Rows from block 5 of the encoder of a small model that predicts nearness at each pixel, named by matrix and row number. Rows with one number belong to one channel. Each number is 200 + 30 x the weight over its row's rms, rounded and kept within 0 to 999. All counts start at 0. After the name is the row's rms in percent of the matrix's.
After each channel's rows are labels from the 100 images, of 14848, where the channel reaches its highest value: "lies over" is the class under the peak. Only what is clearly more common there than usual is listed. The data: made-up ball-and-stick molecule models. In brackets: how many of the 100, against the usual share in percent.
# convs1: 3x3 conv (encoder.blocks.5.convs.1.weight, 144x144x3x3, each kernel summed), inputs 72-143
# convs2: expand pointwise conv (encoder.blocks.5.convs.2.weight, 576x144x1x1, transposed), outputs 72-143

convs1.56,109,167,219,210,212,211,205,204,214,172,201,130,158,148,195,202,231,182,203,172,178,206,176,136,175,214,163,248,213,173,222,219,193,211,177,252,191,206,248,204,151,215,210,159,202,232,212,169,149,246,168,159,214,205,183,212,189,164,165,142,188,233,156,197,174,156,141,235,155,222,204,144,215
convs2.56,090,211,194,237,239,187,244,189,236,178,191,180,224,240,173,166,198,178,217,258,265,226,197,209,203,225,193,162,228,185,247,221,200,227,172,198,228,292,238,202,246,214,222,228,202,222,182,213,194,214,205,188,172,198,182,241,200,196,245,163,157,187,189,195,177,189,211,213,202,143,211,236,209
lies over: purple ball (29 vs 1)

convs1.45,105,181,189,226,216,168,205,165,235,189,129,149,194,134,146,201,201,212,223,186,139,189,177,167,199,185,161,181,206,259,229,209,163,212,181,184,181,205,165,221,183,173,294,163,201,161,215,204,179,249,213,173,210,171,232,157,184,241,194,199,185,202,230,199,209,170,197,227,223,168,170,204,162
convs2.45,091,208,184,200,178,237,196,210,232,172,162,178,208,197,219,169,192,214,178,198,190,264,192,192,241,218,170,198,136,238,194,249,264,231,124,187,227,161,111,243,212,190,236,253,173,236,209,234,211,180,176,254,217,149,173,237,180,220,132,209,252,241,209,170,182,220,154,220,227,205,201,224,179
lies over: grey ball (32 vs 3.5)

convs1.114,102,186,214,212,257,186,164,168,233,178,192,179,199,198,185,196,181,204,216,161,168,185,227,187,213,189,181,224,217,226,174,219,213,160,188,228,162,216,169,240,246,183,261,179,207,257,204,189,210,200,219,185,198,133,240,197,209,236,228,223,177,197,216,206,234,188,201,191,135,249,228,215,175
convs2.114,092,182,184,179,195,171,202,259,230,184,190,128,200,189,187,158,202,164,222,229,182,167,180,253,206,215,226,183,263,172,225,236,170,189,207,232,141,186,137,195,190,216,204,233,219,119,190,176,245,171,181,187,261,164,194,195,201,301,168,177,256,183,209,228,154,247,246,195,173,251,177,229,179
lies over: grey ball (26 vs 3.5)

convs1.115,093,144,246,194,191,197,189,235,169,169,116,207,179,179,164,180,189,229,186,192,180,188,227,231,199,182,168,149,219,258,259,136,180,183,208,167,145,163,174,204,211,176,222,113,200,181,190,207,189,206,194,185,198,126,240,172,189,200,157,176,140,219,203,145,207,223,181,246,236,222,179,194,180
convs2.115,096,239,221,224,272,225,199,158,215,219,225,215,198,225,205,277,224,210,225,181,176,243,137,188,201,217,188,196,261,204,189,231,203,222,137,229,234,218,155,219,233,217,237,175,222,202,245,178,241,275,216,192,173,223,199,264,233,214,203,226,210,195,221,216,200,161,138,197,209,223,182,200,221
lies over: grey ball (32 vs 3.5)

convs1.64,116,186,200,191,144,201,175,241,203,170,216,208,238,207,206,238,239,190,186,185,201,169,202,202,213,165,230,233,199,177,162,193,148,164,218,198,208,205,150,230,200,166,182,147,162,164,242,209,208,248,184,155,121,172,215,220,212,223,205,158,202,191,178,178,178,198,198,214,107,216,169,165,203
convs2.64,121,200,195,191,162,220,177,189,176,242,192,209,239,193,197,179,218,232,245,121,187,246,222,211,117,220,182,192,261,201,189,164,133,196,220,194,213,163,207,148,214,270,208,224,189,224,187,186,182,218,220,191,224,194,186,169,195,187,204,218,209,225,211,165,158,220,200,182,234,237,201,202,194
lies over: purple ball (32 vs 1)

convs1.58,085,192,186,221,253,215,171,203,185,235,234,187,200,147,205,183,200,192,179,184,215,173,204,223,246,184,184,152,216,181,164,253,212,217,219,248,199,160,248,163,200,180,161,214,253,164,231,241,191,195,176,210,184,189,201,145,207,174,194,243,213,211,217,219,206,184,176,160,190,195,261,194,239
convs2.58,094,196,138,183,233,212,259,168,152,207,168,203,169,211,201,175,202,187,211,173,222,208,234,183,131,129,207,165,209,207,202,179,171,213,233,162,232,196,194,123,184,205,214,183,205,211,184,197,167,224,197,202,180,302,180,236,211,168,252,222,244,167,193,200,191,181,219,192,216,177,181,170,205
lies over: grey ball (33 vs 3.5)

convs1.102,083,231,207,178,126,209,192,166,222,220,134,235,206,204,224,210,168,199,254,189,194,200,200,213,174,165,237,216,196,134,191,162,183,208,240,175,205,238,137,170,230,182,166,154,206,216,208,211,168,189,182,186,117,129,258,245,235,236,191,201,224,183,176,219,156,208,211,221,162,208,190,160,185
convs2.102,101,224,141,228,235,258,255,226,231,211,232,234,220,202,184,233,201,245,134,248,198,184,189,216,184,230,189,169,215,236,278,180,208,236,194,194,183,188,265,224,199,233,182,152,173,199,203,170,163,193,199,166,206,157,189,198,224,156,207,202,195,254,177,190,189,207,199,185,189,114,205,178,172
lies over: yellow ball (30 vs 1.4)

convs1.50,086,224,224,193,199,204,214,210,243,178,178,218,221,182,196,186,182,173,263,178,152,185,195,165,226,189,196,205,168,149,176,166,130,177,210,221,214,226,177,236,220,238,222,140,148,233,174,141,172,199,227,186,134,190,212,243,175,196,218,165,231,203,202,229,183,203,185,262,143,189,178,200,199
convs2.50,096,203,139,176,228,200,184,229,183,179,170,243,202,203,166,162,185,252,174,232,160,213,178,202,211,230,195,215,143,199,222,189,266,219,171,235,194,174,219,177,260,185,187,227,159,208,220,193,181,212,207,146,257,154,210,202,168,225,203,165,134,206,160,145,212,194,188,205,184,179,204,202,205
lies over: grey ball (31 vs 3.5)

convs1.89,088,216,188,203,229,177,189,189,215,167,187,191,187,205,230,214,189,215,176,185,184,207,195,186,158,258,214,182,186,167,175,171,109,194,168,187,222,158,191,173,192,190,233,181,154,180,181,181,194,208,191,190,159,237,165,198,174,202,208,161,186,133,208,198,170,198,175,196,198,162,190,177,130
convs2.89,097,216,218,232,140,188,214,235,158,188,227,196,151,185,200,193,187,201,175,188,226,245,219,232,267,261,175,207,233,192,254,194,240,235,184,177,255,183,247,247,193,238,208,152,219,168,174,195,248,221,178,242,214,215,228,235,181,213,187,215,215,217,186,191,232,211,188,196,249,201,224,235,198
lies over: yellow ball (28 vs 1.4); grey ball (25 vs 3.5)

convs1.137,088,194,203,240,215,186,225,193,191,188,170,159,232,210,197,149,203,182,253,212,186,227,211,216,246,217,266,197,185,152,150,204,204,208,167,225,172,176,129,226,141,196,139,229,150,268,228,254,209,238,200,184,144,201,246,213,215,204,185,206,178,226,230,165,225,205,208,241,197,206,226,242,217
convs2.137,097,234,207,134,228,216,174,242,177,172,199,221,182,209,168,227,243,192,260,195,177,211,248,203,158,189,234,195,204,197,152,166,214,233,142,204,184,209,227,255,196,171,204,212,223,181,206,197,240,185,138,193,208,177,188,212,184,145,219,195,183,202,204,228,226,236,205,196,195,164,209,236,167
lies over: yellow ball (27 vs 1.4)

convs1.65,106,173,215,179,206,205,179,183,284,164,214,172,190,157,169,189,182,183,230,181,148,185,247,167,191,227,230,183,226,218,209,164,163,200,178,231,178,156,182,200,206,218,224,204,223,189,181,245,198,172,194,181,189,160,240,203,201,226,240,179,209,205,187,169,166,163,194,267,158,238,183,182,146
convs2.65,100,151,201,196,223,207,150,156,185,156,226,172,206,176,233,242,151,163,197,279,226,194,205,212,188,185,222,231,197,258,222,184,197,228,162,209,238,164,180,255,162,213,230,202,250,279,202,204,201,173,230,195,200,283,221,158,191,199,143,217,183,181,218,174,160,223,225,150,179,173,164,173,231
lies over: yellow ball (27 vs 1.4)

convs1.90,106,180,176,184,134,220,146,201,220,167,204,204,196,211,163,192,203,171,207,218,186,216,163,199,194,135,173,260,208,190,179,192,246,179,224,239,162,232,199,184,222,158,211,212,155,197,228,214,176,240,195,134,156,144,161,264,192,233,198,227,247,203,183,175,199,195,188,219,141,228,177,196,187
convs2.90,095,265,224,238,165,196,223,147,187,223,182,233,208,225,214,203,177,233,192,190,173,191,197,167,160,203,206,169,202,196,230,204,189,176,218,201,246,186,176,209,208,254,172,212,207,224,228,165,180,187,160,163,219,206,182,205,207,269,176,240,241,183,200,175,154,210,182,209,191,250,210,195,178
lies over: purple ball (33 vs 1)

convs1.141,087,210,200,164,218,154,201,156,214,211,214,190,209,218,175,187,199,177,189,176,203,235,159,225,199,249,228,257,162,249,167,222,169,209,215,197,193,198,233,143,204,198,205,208,218,222,215,149,168,221,243,231,243,213,123,109,170,208,125,182,156,209,172,157,205,149,196,176,206,176,194,205,218
convs2.141,094,178,225,158,195,209,193,188,240,188,193,152,192,218,206,255,221,215,211,203,222,233,217,171,175,173,269,229,194,177,273,193,197,199,200,212,184,150,256,204,218,215,210,164,223,140,126,246,164,161,183,162,168,208,227,213,174,230,200,194,211,197,187,175,204,236,240,220,194,152,183,246,180
lies over: grey ball (25 vs 3.5)

convs1.20,103,205,184,194,186,160,185,193,228,166,212,177,184,155,177,193,210,197,270,174,162,167,218,206,189,223,233,147,153,245,226,164,213,219,214,166,176,169,156,161,185,162,200,154,175,221,212,228,195,199,198,191,124,154,183,255,160,264,195,165,192,195,194,186,182,180,186,213,189,186,187,193,187
convs2.20,106,199,213,179,181,221,179,186,210,162,199,206,191,172,219,181,212,190,179,198,185,199,246,228,186,240,204,199,158,201,214,180,242,153,177,183,199,217,209,214,175,158,184,203,233,181,166,203,155,213,180,199,170,196,185,269,165,261,197,163,172,181,213,211,187,185,196,198,164,157,188,179,190
lies over: yellow ball (25 vs 1.4)

convs1.43,098,205,239,215,231,211,244,237,224,186,243,243,192,177,160,172,187,253,241,204,216,190,200,215,221,221,211,287,231,189,181,172,206,152,188,186,189,232,196,219,209,136,226,233,214,262,226,214,202,265,240,199,123,199,164,184,213,206,183,217,229,213,178,175,220,172,172,244,155,180,243,208,179
convs2.43,093,232,184,205,218,203,182,237,204,212,232,214,193,174,199,149,249,220,162,192,248,216,247,186,235,167,185,162,199,244,271,201,219,245,218,220,217,187,195,212,167,188,135,198,202,177,222,180,217,198,181,164,259,230,208,168,246,186,222,187,171,216,207,107,221,217,229,211,207,216,204,152,203
lies over: yellow ball (34 vs 1.4)

convs1.139,116,184,193,165,178,181,211,252,252,219,200,215,207,224,224,213,190,207,235,207,169,212,183,181,166,259,217,265,130,217,180,196,218,228,189,106,199,150,212,183,241,228,220,204,203,244,178,182,179,221,242,145,201,164,239,143,198,156,208,209,238,178,203,230,185,223,202,243,156,189,246,149,153
convs2.139,092,244,185,202,204,222,182,199,238,200,211,177,212,206,222,160,193,217,223,188,206,176,170,209,195,208,244,210,253,199,204,193,236,157,224,168,148,248,270,232,184,200,183,207,221,196,198,227,147,224,188,183,172,223,199,220,191,253,173,178,187,215,206,203,237,204,280,171,222,211,224,176,200
lies over: grey ball (33 vs 3.5)

convs1.4,098,160,235,247,269,233,229,199,192,197,205,152,196,166,218,183,232,167,260,184,189,187,220,186,238,267,189,234,269,210,154,215,213,184,140,194,220,222,206,212,197,238,264,184,243,202,178,245,199,176,230,198,253,160,219,217,168,238,241,201,245,224,223,190,230,177,182,218,187,259,250,252,221
convs2.4,096,226,218,217,283,199,229,202,216,272,208,205,229,175,203,125,170,187,234,166,201,181,167,265,148,249,184,196,172,213,254,189,165,192,175,213,213,170,187,221,206,190,191,145,181,186,192,185,226,228,235,214,168,150,177,186,202,175,195,222,154,215,212,254,207,277,168,248,222,187,170,199,192
lies over: purple ball (50 vs 1); yellow ball (25 vs 1.4)